{
  "cond_dropout": 0.2,
  "norm": "groupnorm",
  "channel_attention": "se",
  "pixel_unshuffle": 2,
  "blocks_per_level": 2,
  "attention": true,
  "residual_init": "none",
  "optimizer": "soap",
  "max_precond_dim": 512,
  "merge_dims": true,
  "batch_size": 128,
  "epochs": 76.4,
  "lr_schedule": "step",
  "adamw_weight_decay_other_params": 0.01
}
Rows from block 9 of a small class-conditioned image diffusion model, named by matrix and row number. Rows with one number belong to one channel. Each number is 128 + 32 x the weight over its row's rms, rounded and kept within 0 to 255. All counts start at 0.
Before each channel's rows are labels from the 100 images, of 14976 (inputs lightly noised), where the channel reaches its highest value: "responds to" is what is common among them. Only what is clearly more common there than usual is listed. The data: short English words printed on busy colour backdrops.
# convs0: first 3x3 conv (model.decb.0.1.convs.0.weight, 128x128x3x3, standardized in use, each kernel summed), inputs 0-127
# convs1: second 3x3 conv (model.decb.0.1.convs.1.weight, 128x128x3x3, standardized in use, transposed, each kernel summed), outputs 0-127

responds to: white ink; pink ink
convs0.106 [112 149 137 109 133 116 130 109  97 195 138 159 141 157 111 131 124  77 197  93 172 118 121 116 171 151 159 159 128 123 156 130 177 120  88 126 125 104 103 147 142 115  77 123 133  65 133 189 129 102  76 122 137  81 128 131  68 156 140 168 119  95 149 135  77  99  89 130  90 123 120 121 144  65  83 135 128  79 185 195  95 123 147 210 106 165 103 103 147  78 136 112 149  74 104 151 105 108  98 170 132 176 128 116 171 126 180 121 124 123  68 114 113  62 120 186 156 161 105 163 143  99 128 108 113 160 171 186]
convs1.106 [ 80 172  93 140 166 119 143 107 143 117 112 148 186  91 123 126 111 140  95 148 118 122  99 120 143 169 150 159 109 143 118 132 143  69 154 124 143 100  98  87 137 116 113 136 126 134 114 159 128 163 111 106 158 126 207 157 130 163 151 114  94 163 153 122 137 139  98 179 129 122 128  85 109 153 141 158 215 129 120 159 141 101 193 106  70 157 150  39 195 140  76 122 116 149 142 123 147  98 174 150 152 171  96 118  85 120 104  85  90 145 112 189  91 176 141 110 169  92 146 179 114 189 211 169 129 123  91  87]

responds to: yellow ink
convs0.38 [185 100 187 172  94  81  82 125 154 140 127 138  89 123 106 148 158 159 110  73 110  98 159 136  99 175 176  97 115  74 162  94 160 133 153 120 126  93 104  96 113 137 111 165  92 130  94 118 130 157  33 157  91 140 113 117 155  57 100 182 167  73 121 109 163 174 146 186 108 101  96 149 117 142 131 150 184 113 140  92 141 109 168 110 186 115 146  97 107 144 151  98 155 119 141 121 117 119 184  69 148 154 145 152 116 135 141  97 146  79 120 139 148  51 156 131 193 132 158 166 112  96  83 168 114 116 128 113]
convs1.38 [127 116 136 119  98 109 115 136 105 143 194 155 131 110 113  79 101 100 165 124 124 125 154 121 103 135  47 148 118 163 125 137 108  66 128 105 214 113 140  91 103 117 125  98 123 152 138 114 138 116 151 120 133 112 135  59 172 113 156 143 120 194 101  82 110  86 124  83 145 107 160  97 100 105 118 123  86 106 149 108 117 151 129 115 127 207 146 135 139  98 169 141  70 130  21 113  98  80 129 168 127  78 120 133 138 110  85  93 101 157 104 151 150 144  65 115  94 129 119 130 197  91 201  70 115 120 144 189]

responds to: purple ink
convs0.126 [145 168  93  73  92 100 114 119 144 172 195 147 145  83 122 127 144 103 185 102 113 121 139 108 140 147 162 117 145 167  65 143  91 121  88 152 149 226 185  84 130 123 138 112 145 107 152 122  64 111  93  73  97 149 146 110  87 189 125 141 107 158  75 116 131  74 139 154 117 104 151 143  52  91  93 155 156 151 131 141 121 152 132  95 105 172 116 139  98 114 125 108  89 143 149  98 128 125 145 101  99 129 127 117  81 206 126  95 142 113 105  51 138 199  98 165 138 119 175 165 144 155 121 150  92 169 130 144]
convs1.126 [ 90  92 162 135 200 201  99 135 165 145  93 119  77 183 166  69 127  84 105  82 145 157 161 113 102 119 154 104 115 131 125 116  99 133 107  79 130 116 106 183 118 158 167 120  87 117  80 116 148 128 182  97 101 111 119 141 133 158 151 130 206 105 142 205 148 152  89 141 100  93 115 118 216 146 161 128 142  88 149 131 126 138 123 106 103 155  80 175 101  92 150 146 165 167 144  76 171 120  91 154  97  66 146 142 177  90 103 157 142  91 127 135 117 103 151 137  98 153  75 158 110 121 161 140 166 125 171 128]

responds to: teal ink
convs0.11 [110  81 117 135  71 116 188 107 179 135 135 116 106 100 131 116 139 106 131 108 140 190  89  98 120 125 138 115 164 140 126 139 147 140 114 153 132 113 160 143 124 114 107 109 117 137 118 109 107 156 111 129 130 181  61 115 155 100 118 186 129 142  84 101 139 127 119 146 137 165  59 120 146 100 164 160 101  64 175 160  66 110 165 159 150 183 142  84 101 138 121 155 118 132 141  73 165  61 142 183 101 132 135 150 224 125  87 144 129 141 123 148 150  48 141 166 161 137 183 131 137 120  74 160 113  40 102 182]
convs1.11 [129 132  50  80 105 114 109 170 108 141 177 144 101  93 116 112 126  67  82  97 172 130 202  66 108 153 133 171  94 103 150 128  85  97  68  86  97 101 149 137 112 125 146 121 114 187 170 107 117 128 143 166 120  86 176  77 150 192 112 170 139 174 104 173 143 138 133 127  83  87 175 125 175 138 137 153 118 142 135 109 144  61 114  95 118 125 127  96 119 120 109 138  87 119 144 120 177 114 109 120 131 133 102 132  86 130 142 135 160 119  94 132 183 134 160 135 120  97  28 134 170 171 144  94 167 161 163  86]

responds to: teal ink; black ink
convs0.10 [ 90  97 146 183 114 128  73 115 145  93  51 143 168  94 114  56 163 112 161 127 129  94 104 107 141 168 162 109 108 119 159 115  62 132 110 162 117 178 192  95  99 100 150 113 172 128 156 175 135 123  89 110 157 126 144 177 137 122 137 107  88 179 138 116 107 186 125 111 106 110  69 139 122 100 187 118  73 120 115  93  65 134 119 192 168 165  96 147 180  74  73 117 139 149 116 116 125 125  87 194 134 145 118  76 131 120  69 145 157 150 142 132 180 140 138 149 140 156  96 171 143  93 100 129 136 155  92 130]
convs1.10 [120 127 115 148 162 137 141 159 111 142 193 153 171 155 140  60 118 108 102 132 143 165 119  98 153 156 162 128 140 132 127 105 115  84 112 138 135 124 114 105 137 146 123 165 118 136 128 117 135 109 101 104 140  27  99 133 115 125 185 115  88  56 125 189 143 133 139 184 117 182 157  46 152 132 166  71 146 125 115 209 158 123 161 141 118 109 209 166 157 166 161 158 104 136 114  90  80 197 171 125 154 142 102 154  66 110 120 159  85 153 103 100 115 111 113  85 104 128 193  95 112 150 138 166 136 154  96 128]

responds to: yellow ink
convs0.82 [ 81 131 112 148 117 146 129  58 114 165 151 121 243  49 120 133  52 116  66 173 130  98 106 111 168 116 158 131 109 165 131 147 147  86 137 103 158  99 147 119 136 127 134 123 121 143 169 123  98  76 138 118 105 111 139 137 144 167 136 202 157 222 120 113  92  41  92 111 142 214 122 129 124 109 102 150 153 130 110 145 111 115 139 145  97  97  86 188 156 130  97  87 131 113 127 110 146 134 148 121 178 134  54 173 110 142 110 100 159  89 124 133 124 156 133 144 158 125 138 137 123 142 114 151 134 147  91 158]
convs1.82 [187 119 162 166 168 122 111  78  85 134 104 121 163  90 149 115 146 169 151 134 160 104 109 134 106 116 143 132  80 153  56 143 234 126 167 167 136 129 126  86 156 124 127 113 100 160 123 129 116  96 106 125  74 100 123 146  88 114 110 127  82 109 169 157 141 141 157 135  73 146 128 139 105 102 141 133 172 119 105 143 102 196 115 153 178 163 103 160 111  71 106  96 211  73 146 156 143 125 176 116 131 173 165 110 175 131 181 133 139 105  94 111  88 129 221 126 132 137  73 133 141 118 155  74 115 147 157 116]

responds to: yellow ink
convs0.0 [ 75 115 152 141 161 166  84  92 151 110 146 116 133  27 136 164 157 126 132 151 103 132 116 172 112 177 192 162 146 148 116 134  82 137 182 174 108 126 158 125 141 131 117 129 129 139 122 146 140 109 120 165 131 185 119 137 142 127 157  99 107 139 113 133 125 193  94  82 152 125  73 116  90  92 142  93 112 138  59 151  82  77 150  57  60  87 111 121 164 133 128  88  97  62 120  64 140 157 150 162 101 191 148 134 119 116 147 131 166 102 150  55 113 100 120 123 119 102 149 140 133 171  80  86 106  92 160 113]
convs1.0 [177 103  83 104 158 112 123 135 138 128 153  77 121 147  82 137  97 139  89 136 165 134 103 112 120 114 126 107 135 135 109 133 174 116 131  99 140 118 104  72 115 138 109  85 174 149 166 126 163 118 118 129 162 127 171 115 115 177 118 132 144 124 127  95 164 170 126 113  97 152 162 143 135 135 172  84 170 119 167 167  95 132 156 119 131 196 166 149  81 183 178 154 198 188 140 201 115 113 127  58 115  94 171  81 152  87 146 125  83  74 108 119 107 156 110 143  82 111  45 123 102 161 176 201  91  86 157 161]

responds to: white ink
convs0.96 [167 154 159 145 114 123 100 173 142 147 138 158 150 105 121 121  94 140  84 173 101 149 111 127 131 114 148 125 127 150  77 109 117 117  84  97 136 108 182 119 173  97  91  78  93 135 181 117 137 126 132 121 117 176 132  85  96 156 115 150 110 132  88 139  97 119 117 127  93  59 183 144 106 137 111  99 103 255 164 171 145 146  37 158 185 129 138 124 153 185 147 102 150 167 184 148 145 155 106  85  39 105 100 114  82 125 121  98 129 122 133 145 158 144 123 132  96 115 144 123 120  86 124 182 140 150 178 106]
convs1.96 [113 110 168 119 142  66  78 105 122 155 130 144 111 137 125 151  28 117  99 157 150 100 161 138 116 125 112 118 169 107 154 158 176 142 119 142 125 167 135  74  86 150 118  90  85  85 116 118  97 142  84  93 108 136 131 143 131 113 130 115 107 114 100 108 121  33 145  96 144  98 115  73 141 120  50  74  51 102 162 174  65 142 174 129  93 212 111  96 130  81 125 115 151 102 134  88 142 197 160 101  87 109 113 100 122 152 116 192 110  95 124 121  95 140 101  99 120 121 124 156  91 149 112 132  88 110 149 126]

responds to: grey ink
convs0.81 [175  98 104  76  39 138 138 103 146 132 108  93 120 120 188 145  91 119 174 145 134 103 137 124 201 142 115 138  86  99 123 117 127  95  69 183 201 165 120 106 124 139 136 130 102 164 106 110 106 142 108  54 143 148 131  62 176 116 130 132 141 104 112 141 136 140 131 166 163  82 171 116  39 107 106 163 158 163 112 119 172 158 150 165 130  88 173 113 133 110 149 127 124 140 147 122 108 102 198 132  99 139 140 163 134  97 112 158 131  97 102  81  60 119 123 136 145 135 142 148 174 112 149 139  41  95 124 180]
convs1.81 [122 124 179  98 120 151 137 132 139  99  80 118 179 145 120 118 149 121 112  34 117 159 112 128 135 153 135 159  92 122 121  99  94 126 185  46  84 107 128 122 150  88 121  96 101 156 122 150 116 136 196 158 143  57 226 159 109 136 146 165 153  70 151 140 158 121 138 122 168 131 129  96 131 156 128 129 143 104  49 149 106  96  72 187 130 140 120  97  88  98 123 191 164 147 142 147 153 128 116 132  78 149 100 158 117 140 126 146 120 144  91 159 101 157 106 132  39 107 169  94 147 130 120 175 127 179 104 153]

responds to: green ink
convs0.115 [126  75 148 247 127 104 134 135 113 138 136 174 125 161 137 128 128  78 135 141 111 151 114 130 163 138 118  82  94 152 182  68 123  98 146 144 100  90 159 133 136 125 155 129 177 132 152  77  98 166   2 103 134 130 160 151 108 177 139 121 134 150 116 135 108 146 121 122  86 194 158 110 140 111 123 101 171 174  88  96 143 142 114 146 149 130  86 171 159 159 127 138 133  66  89  98 128 204 142 147 121 125 150 162 113 121 103 167  97 125  76 119 132  93  95 107  92 104 116 126 126 100 146 101 165  63 147 176]
convs1.115 [123 178 109  76 114  70 118 179  85 146  32 103 130 160 156 135 167  70 110 145 107 130 121 204  55 133 154 196  69 109  89 140 114 123  77  99 105  36 116 115 112 150 134  97 115 163 116 148 164 140 184 131 120 141 126 151 136 105 186 126 125  86  99 180 168 128 113 114 119 137 101 212 145 114 144 125 152 113 127 144 113 124 110 104  99 107 103 116 137  60 141 117 110 129 158 137 113 112  77  95 162  65 134  99  87 125 104 179 130 107 141 120 135 176 121  94 114 131 126 105 118 116 172 114 151 170 115 115]

responds to: teal ink; grey ink
convs0.93 [104 121  72 211 195 141 175 145  89 123  95 167 104 116 117 103 146 156 155 115 107 159 133 169 124 111 115 122 164  87 149 107 107 159 162 175 122 160 137 108  73 124 129 135 128 141 122 144 130  98 255 134 106 150 100 155 108 110 117 129 176  83 101 121 152 201 168 115  99  85 111 119 171 114 154 119 150 131 195 107 109 124 155  97  77 146 137 123 112  62 149 158 148 148 144 117 137 129 109 119 121  91 107  63 136 122 138 169 131 131 109  47 107 186  81  95  98 177 138 138 123 115 167 104 169 136 137 110]
convs1.93 [126 104 104 150 116 134 138 121 112 151 120 203 167 183  97 116 116 121 157 171 134  93 125  96 140 101  70  42 122  81  62 183 150  94 143 157 163 121 119 168 142 161 154 157 133 139 170 111 122  96  94  80 146 105 132  44 129 121 109 127 130 207 131 104  87 112 116 141 152 155 145 121 134  93  76 119 135 124 141 104 160 138 165 125 105  50 148 108 180 142 140 135 139 157 143 177 154 129 116 168 142 161 100 179 127  71 172 167 135 124 158 129 121 118 147  51  92 101 143  58 159 136 101 110  72 124 152 103]

responds to: purple ink
convs0.72 [217 101  85 133  85  70 131 159 136 121 146  72  94 151 122 118 143 149 208 166 146 110  82 128 111 161 122 117  91 101 137 124 137 144 138 119 119 255 148 134 130 121 128 113  80 124  71 117  73 167  96  78 133 124 148 143  86 138 151 138 103 122 132 146  86 132 180 135 140 131 148 134  91 126  83 125 113 136 178 198 139 111  68  91 147 151 111  95 184 166 167 136 117 132  81 114 124 159 171  85 159 154 100 121 142 109 140  93 164 135 136 126 100 138 136 189 105 148 153 147 166  66 116 124 136 148 175 117]
convs1.72 [ 29 109 129 147  73 128  81 128 164 127 161 107 145 170 138  70 126  97 127 167 156 117 139 123 132 144  87 151 110  78 162 147 114 204  82  98 139  76  91 193  55 158 101 150 137  95 162 128 134 161 116  61 147 147 145 160 172 136 129 142 141 103 121  87 113  96  89  75 127 134 114 132 158  99 108 114 125  82 171 113 171 156 156 126 166 167  74 132 162 177 133 153  71  79 175 123  76 156 135 138  92 183 149 134 104 122 135 100  90 152 180 130 155  96 133 157 100 129 170 168 120 137  95 124 126 131 145 141]

responds to: purple ink
convs0.100 [103 144  79 111 161 158 130 104  96 130 164 131 111 109  96 108 162  98 107 124 147 102 126  91 120 104 103 139 104 149 166 162 159 124 153 126 112 126 130 144 149 124 113 158  50  66 196 158 139  72 203 112  96 197 142 125 113 153 154 104  73 114 128 155 127  88 164 123 188  91 158 140 119  97 122 110 171 184 169 162 147  55 118 166 111 124 141 133 136  83 114 105 127 126 152 128 126 180 126  82 148  42 121 106  61 140 119 146 138 154 111 192 124  61 211 145 142 163  87 135 105 107 132 155 106 111 126 154]
convs1.100 [130  94 106 152  99 170 128 124 125 110  92 102 120  67  90 140  84 163 154  99 153 135 148 146 128 148 163  97  83 142 122 149 117 126 192 134 106 131  67 144 112 135 126 134 155 133 110 152 143 126 126 189 177 156 169 138  94  43 159  45 143 132  94 117 111 173 153 191 158 124 108 137 120 156  61 148 139 141  96  82  95 145 112  33 110 105  92  78  91 140 111  97 138 112  93  92  65  42  93 134 112 137 145 113 123 143  84 141 145  86  93 189  78 153 100 138 124 108 107 153 127 151 163 100 126 141 117 126]

responds to: white ink
convs0.97 [ 94  81 117 131 161 151 179 117 120  41 146 141 101 226 114 158 130  98  99 135 131 153 143  90  74 113 111 108 127  94 119 152 127 169  82 119 118 141  68 117 150 142 100 113 137  88 134 110 138  99 139 117  76  73 140 129  92 185 104  69 133 169 109 127 143 115 100 172 132 109  93 144 112 132 149 153 148 213 180 225 100 173 149 184 110 149 146 109 167 107 137 148 118 152 147 136 120 136 135 157  72 140 132 152 136  99 122  90 103 155 115  89 170  85 129 182 134 169 188 148  96 145 135 181 155 124 125 126]
convs1.97 [148 166 150 148 108 153 166 115 131 105 163 117 184 122 135 168 106 100 145 130 106 111 113 141 100  79 142 175 131 103 133 148 145 142 130  73 112 146 178 112 110 121 160  82 147 121  93 123 112 181 100  99 133 147  94 140 104 117 178  84  89 118 117 146 110  64 156 138 233  97 116 127 119 140 127 119 169 156 120 109 138 137 102  65 135  48  64  57 138 114  66 145 125  88  96 128 120 107 161 207 102 124 168 124 127 223 142 122 177 152 166 115 171 134 177 121 118 149 167 126  98  94 126 127 118 159 103  87]

responds to: grey ink; the letter c
convs0.51 [121  64 148 134  79 104 213 113 120 109 131 143  91 132 121 129  78 135  85 139 189 189 124 159 110 186 139 120 175 107 145 118 151 186  94 121 115 151 141  87 148 167 122  87  96 138 186 111  43 106  70  52 123 141 154 191 167 128 112 100 144 105 145 103 149 137 120 132 132 164 116 163 136 131 105 142 125 138 159 134 113 157 131 160 102 134 141 177 108 125 142 126 147  93 120 164 142  67 120  75 115 114 185  88 136 162 119 112 151 143 154 174 144 108  83 152 171 143 161  95 132  42 152 134 164  82 169 104]
convs1.51 [ 91 105  55 156 107 135 225 129 121 126  62 164  98  74 115 134  92  97  98 146 119 109 159 143  92 138 176  81 141 170 129 139  54  81 107 108 122 138 173 138 151 135 188 134 123 174 112 106 114 161 150 152 114 104 151 171 137 105 135 103 108  79  35 119 112 152 173 149 144 133 172  90 116 161  96  96 125 129 151 138 163 170 160  91 178 152 114 158 168 126 189 102  87 127 115 146 128 169 127 126 152 141  94  90  65 110 144  60 139 131 120 186 123 111 155 149 136 132 129 136  90 128 112 125 128 182  84 132]

responds to: teal ink
convs0.61 [151 104 121  55  88 103 154  98 130 134  67 134 144 165 143  94 158 160 109 133 114  69 140 119 195 132 132 156 111 232 123  83 106 164 144 132 131 108 125 105 125 128 138 128 112 114 118  14 119  91  47 215 123  96 136 205 164  80 119 146 109 130  96 123 151  84  98 183 135 133  89 152 115 110 139 101 139 117 159 134 106 113 166 160 199 176 142 128 127 132 122 147 107 115  95 114 126 135 116 153 131 148 152 139 135 146 119 117  92 126 112 189 108 125 134 137 106 118  91 144 142 155 149 125 128 169 186 189]
convs1.61 [144 147 142 126  92 169  93 121 155 140 191 122 145 166 111 114 159 157 137 135  73 126 139 107 150 153 138 121 154 119 147 155 162 161 180 180 153 147 152 116  95 152  72 135 170 152 162 175 105  99  66 143 146 213 121 165 147 103 101 164 147 168 151 184 176 123 121 163 191 140  81 167 168 127 179 122  60  76 125 165 124 147 130 170  86 109 154  87 135 142 104 107 149 138 214  98 131 131 132 111 102 106 126 107 178 159 121 107 121 129 172 106 153  44 138 154 104 150 131 128 110 146 107 164 100  98 153  65]

responds to: white ink; bold
convs0.17 [129 136 148  59  91 114  76 125  75  94 105 101 112 188 103 168  61  98 135 127 116 125  70 105 111 144 115 121 119 100  71 134  91  64 146 142 136 169  50 153 152 145 184 159 101  53 129 108 145 126 157 116 104 102 166 101 208 124 173 160 154 145 181 106 167 147  92 181 105  94 155 132 112 143 141 177 119 135 103 145 156 162 113  32 142 152 172 123 120 119 112 128 144 104 141 170 120 137 128 121 164 113 193 141  88 113  99 126 176 140  98 162 165 120 142  92 130 156 150 138 153 122 178 123 126 135 128 100]
convs1.17 [102 111 115 145 113 119 143 108 140 197 144 111 152 110 149 143 179 106 103 152 126 101 131 135 205 111 140 169 105 161 113  82 133 146  87 165 104 113 141  48 138 131  31 165 136 167 120 153 121 123 126 141 139 114  98 176  64 109  26 157 155  90 131 147 152 119 108 166 171 140 145 171 127 137 116 131 124 216 114 120 111 116 156 139 136  78 176 126 187 132 107 136 101 154 154 127 152 132 143 162 170 162  96 114 170 166 145  99  86  80 102 128 138 136 143 140 128  55  68 102 141 121 114 180  96 108 130 168]

responds to: orange ink
convs0.74 [129  86 128 144 133 152 205  80  85 159 139 116 103 157 101 143 151 144  81 111  82 113 106  72 172  90 150 136 141 149 151 186  88 147 118 141 128 118  95 183 145 167 100 166 152 109 101 132 107 123 113 144  95 113 120 120 131 178 102 113 136 124 128 116  84  98 124 124 103 243 120 143 162 103 103 122  85 140 118 115 122 145 167 108  98 103 175  45 143 149 138 130 125 168 178 127 171 110 184 144 180  99 124 180  51 143 158 107 149 143 223 124 132 134  77 124 120 128 148 137 123 114  68 123 106 106 114 178]
convs1.74 [194 155 167 138 122 123 111 133  87 121 127  86 167 167 126  91 110 149 175 132 126 130 136 112 142  73 149 123  98 164 105  82 187 102 169 124 177 129 148 162 173 104 100  71 126 154  98 189 100  87 100  74  77 126 145 121  63 134 116 135 135 124  87 146  91  94 134 147 172 107 154 121 156 137 148 133 140 139 105 208 111 146 160 116 166 128 132 102 134  79 173 108 129 101 139 149 102 186 180 123 157 134 189  98 111 171 179 129 143  72 110  53 119 183 140 154  89 144  53 136 133 119 152 146 158 109 167 148]

responds to: grey ink
convs0.89 [112 141 112 170 186 117 152  91 133 105 185 108 103 136  99 144 104 106 157 130 127 135 155 160 147  93 133 136 137  91 145 145 124  93  86 112 130  63 140 105  98 106 134  89 155 204  93 179 126 173 255  71  82 136 114 156 126 155 121 157 113 119 166 145 145 132 115 140 137  30  93  83 127 141 108 165 156 111 168 124 171 156 152 151 150 150  91 130 154 115 107 121 140  94 143 113 112  91 117  86 111 143 156  96  90 159 179  92 115 126 126 168 118 188 124 153 161 132 128 167 150  81 136 122 169 104 130 139]
convs1.89 [141 160  86 131  75 155 114 157 113 117  91  98 101 102 165 112 171  87 148 105 110 105 207 107 120 158 162  86  93 135  87 136 118 119 145  95 121 214 113 138 111 123 141 110  99 133 116 147  97 170 166 202 133  92 170 195  83 116 170 117 146 127  75 123 126 129 166 108  52 128 167 113 177 147 149  90 147  62  88  81 199 126  81 111 162 130 108 100  92  83 144 127 125 141 116 153 145  81 111 107  82 177 158 117 157 180 121 130  97 101 118 131  94 122 136 118  76 150 124 111 117 103 157  95 134 190 134 137]

responds to: white ink
convs0.37 [151  94 145 131  84 119 135 139 117 162 134 100 121 174 152 109 129  92 110 122 141  80 185 122 103 116 148 113 144 118  85 138 105 127 189 136 188 128 144  84 138 100 101 142  92  90 118  63 104 183  77 124 117 139  87  90 128 121  89 189 133 101  94 102 152  77 153 127  94 100 131 175  89 117 124 103 182 126 188  62 153 157 154 157 117 144 150 146 121 137 161  59 149 141 142 122 147 102 165  93  95 149 109 221 105 128 167 118 169 134 153 193 118  29 143 130  99 112 135 141 114  97  91 109  91 137  82  91]
convs1.37 [170 126 137 141  73  98 112 120  92 180 159 145 151 152  90 138  72 131 146 126 119 160  83  93 130 209  86 129 163 111 142  85 142 124 103 141 146 111 110 126  63 117 165  84 170  84 115 173 120 157 177 122  93  90 165  76 147 118 165 131  99 108 157 141 102 155  88 123 223 164 171  35 134 124  98 150 108 158 123 101 111 122 105 123  74 137 149 106 105 104  91 125 111 106 110 145 120 128 176 160 127 175 161  90  76 115 102 130  70 164 151 146 169 149 123 116 148 180  73 161 133 164 137 133 130 109 104 175]

responds to: teal ink
convs0.90 [170 153 130 124 182 124  88 138 127  86  79 125 138 127 158 107 169 163 151  92  73 164 161 118 118  72 126 125  87  81 113  89 136 106  77 131 133 136 111 117 123 110  68 147  88 145 119   5 165  90 166 165  85 102  97 158 154 170 131 175 165 130 178 123 143 160 120 123 113  61 118 133  91 136 144 139 131  69 142 114 111  98 124 123 161  89 133  94  93 166 122 171 137 120 137 166 167  98 130 181 134 164 169 150  84  99  97 200 128 137 124 122 139 150 154 137  74 157 129 147 113 175 125 105 157 143 105 196]
convs1.90 [151 145 152 148 115 118 193 154  99 137  95 106  80  84  82 125 101 119 127 152 124  52 138 142 124 163 133  86 142 155 117  74  90 141 158 119 119 107 112 144 142 119 156 101 138 138 117 132 148 157  81 130  82 108 122  59 178 138  89 135 131 117 105 162 153 146 127 203 132 176 104 103 101 102 120 124  96 147  98 102 147 171 215 132 151 157 159 175 133 107 184 142 115 140 173  96  74 144 114 118 183 144 104 161  95 111 202  84 103  96 151 133 108  47 108 124 191  71 151  96 101  94 119 104 143 114 158  76]

responds to: white ink
convs0.108 [112 126 107 114 144 181 105 103 139 194  96 123 118 168 128 135 134 140 122 136 142 121 158  89 116 125 134 170 135 123  56  86 185 136  80  77 125  91 141 141 139 101  86 107 113 137 188  55  64 150 107 176  67 101 164 153 126 146  96 141  87  97 124 149 132  96 121 107  74 104 115 170 161 148 129  81 163 120 140 182 149 161 136 189 173 106 116  81 202 143 122 164 148 120 132 179 134 110  73 160 136 152 153 154 110 114  90 151  95 159 167 129  90  49 153 145 123 139 156 149 160 104 104  87 102 167 169  99]
convs1.108 [126 118 130  80 155 127 142 135 199 108 113 165 126 132  84 150 105 162 132 155 101 159 130  86 114 141 131 120 109 150 123 126  96 135  92  72 146 165 142 187 102 128 157  97 109  94  56 166 138 139 150 124 124 143 149  92 120 170 110  96 141 199 115 139 149  65 103  94 142  91  71  80 131 135 150 154  95  74 107 191 108 119 140  95 156 170 102 100 122 169 155 131 184  82 176  77  88  99 103 117 116  95  92  97 134 173 103 152 127 165 136 126 105  90 188 209 162 118 102  90 111  78 158 110 187  90 141 155]

responds to: orange ink; green ink
convs0.79 [134  97  94 115 104 119  82  90 101 126 107 157 111  89  86 163 136 133 154 125 138  75 151 109 131  49  91 133 114  75 173  53 140 147 110 163 137 112 106 128 122  95 175 101 108 117 114 130 110 123  97 171 125 131 172 167 141  83 159 109 139 143 172 118 122  45 127 162 147  84 148 156 208 122 132 108 217 155  63 136 104 100 162 160 102 128 171 138 161 172 124 124 129  68  94  73 144 102 137 181 144 116 110 132  77 120 152 100 104 121  96 131 142  69 162 119 135 192 161 174 182 128 126 133 164 129 121 132]
convs1.79 [135 152 119 122 127  90 128 134 128 169 142 137 118 127 132  92 120 132 133 137  66 163 111 164 184 192 155 104  76 169 161 137 190 130 148 181 185 150  87 194 144 133  28 152 130  99  97 141 115 127 142  87 130 134  84 177 119 187  99 151 121  89 148 139 109  97 143 133  69 131  79  96 113 152 146 121  62 180 137 137 132  82 154 127 189 181 135 153 195 111 120 129  81 113 132 122  75 162 144 113 198  94 141 138 102 106 141 176 102 115 122  81 117 134 140 118 121  62 141  79 159 138 130 127 139 160 132 112]

responds to: green ink
convs0.120 [149  77 177 142 106 135 161 124 160 162 144 112  97 109 116  72  22  97 126 124 169 153 113 138 135 131 177 144 117  96 177 139 146 112 133 107 137 120 127 104 180  99  68  84 140 133 110 144 100 124 109  86 102 165  96 124  88 116 103 124 177 116  56 114 134 151 123 199 136 174 125 151 133 133 102 103 132 124 162 188  79 150 140 100  64 122 169  91 138 133 124 130 133 106 134  84 114 150 155 128 134 114 133 122 141 115  76 119 159 134 132 192  77 117 128 108  97 195 136 175 209  69 178 101 183 138 126 177]
convs1.120 [117 127  66 112 138 148 128 176  44 132  97  49 150 116 174 117 160 106 118  86 118  98 100 185 144 124 133 112 137 167 124  55 158 149  60 101  89  91  98 131  72 128 153 136 102 151 139 120 136 137 140 149  71 112 179 159  78 125 128 120 146 104 167 159 127 117 139 212  78 130  84  80  94  99 132 147 120 103 136 105 102 100 143  80  99 129 171  96  97  95 124  74 135 121  89 177 149  57 123 126 130 136 109 119  83 150 128 127  42  76 119 108 173 153 135  92 151  98 171 133 115 120 118 116 133 143 137 108]

responds to: yellow ink
convs0.53 [148 118 134 153  66 124  86 140 109 152 138  46 148 121 112 111 121 144 131 168 125  82  84 130 155  96 138 184 121 158 129 139 153 146 130 137 129 166 132  77 138 119 133 101 117 108 148  64 105 163  53 105 125 142 169 155 125  99 126  88 108  54  76 167 160 162 124 121 109 115 136  98 134 131  87  79 215 154 102 124 119 144 162 113 108 103 179 119 204 134 113  85 178 135 142 102 157 106 139 111 177 112 209 101  53 102 102 149 120 153 177 140 149 154 140 152 130 146 133 145 177  86 145  90 138 182 129  82]
convs1.53 [119 136 112 104 160 114 101  73 130 133 147 114 171 162 151  80 105 135 121  98 129 112 107 177 143  99 111  53 184 119 130 142 112 118  58  81 168 154  93 106 139 106 143 136  99 130 120  90 128  78 130  79 102 110 148 112 111 142 124 173 126 212 160  63 172 143  64 116 100 135 146 130 119 116 127 156  72 126 151 161  90 109 115 142 139 153 164 204 175 185 124 167 178  64 120 112  97  96 151 161 151 128 112  68 125 108 101 146 124 151 133  93  96  76 147 131 121  97  97  78 118 164 132 152  98  50 155 153]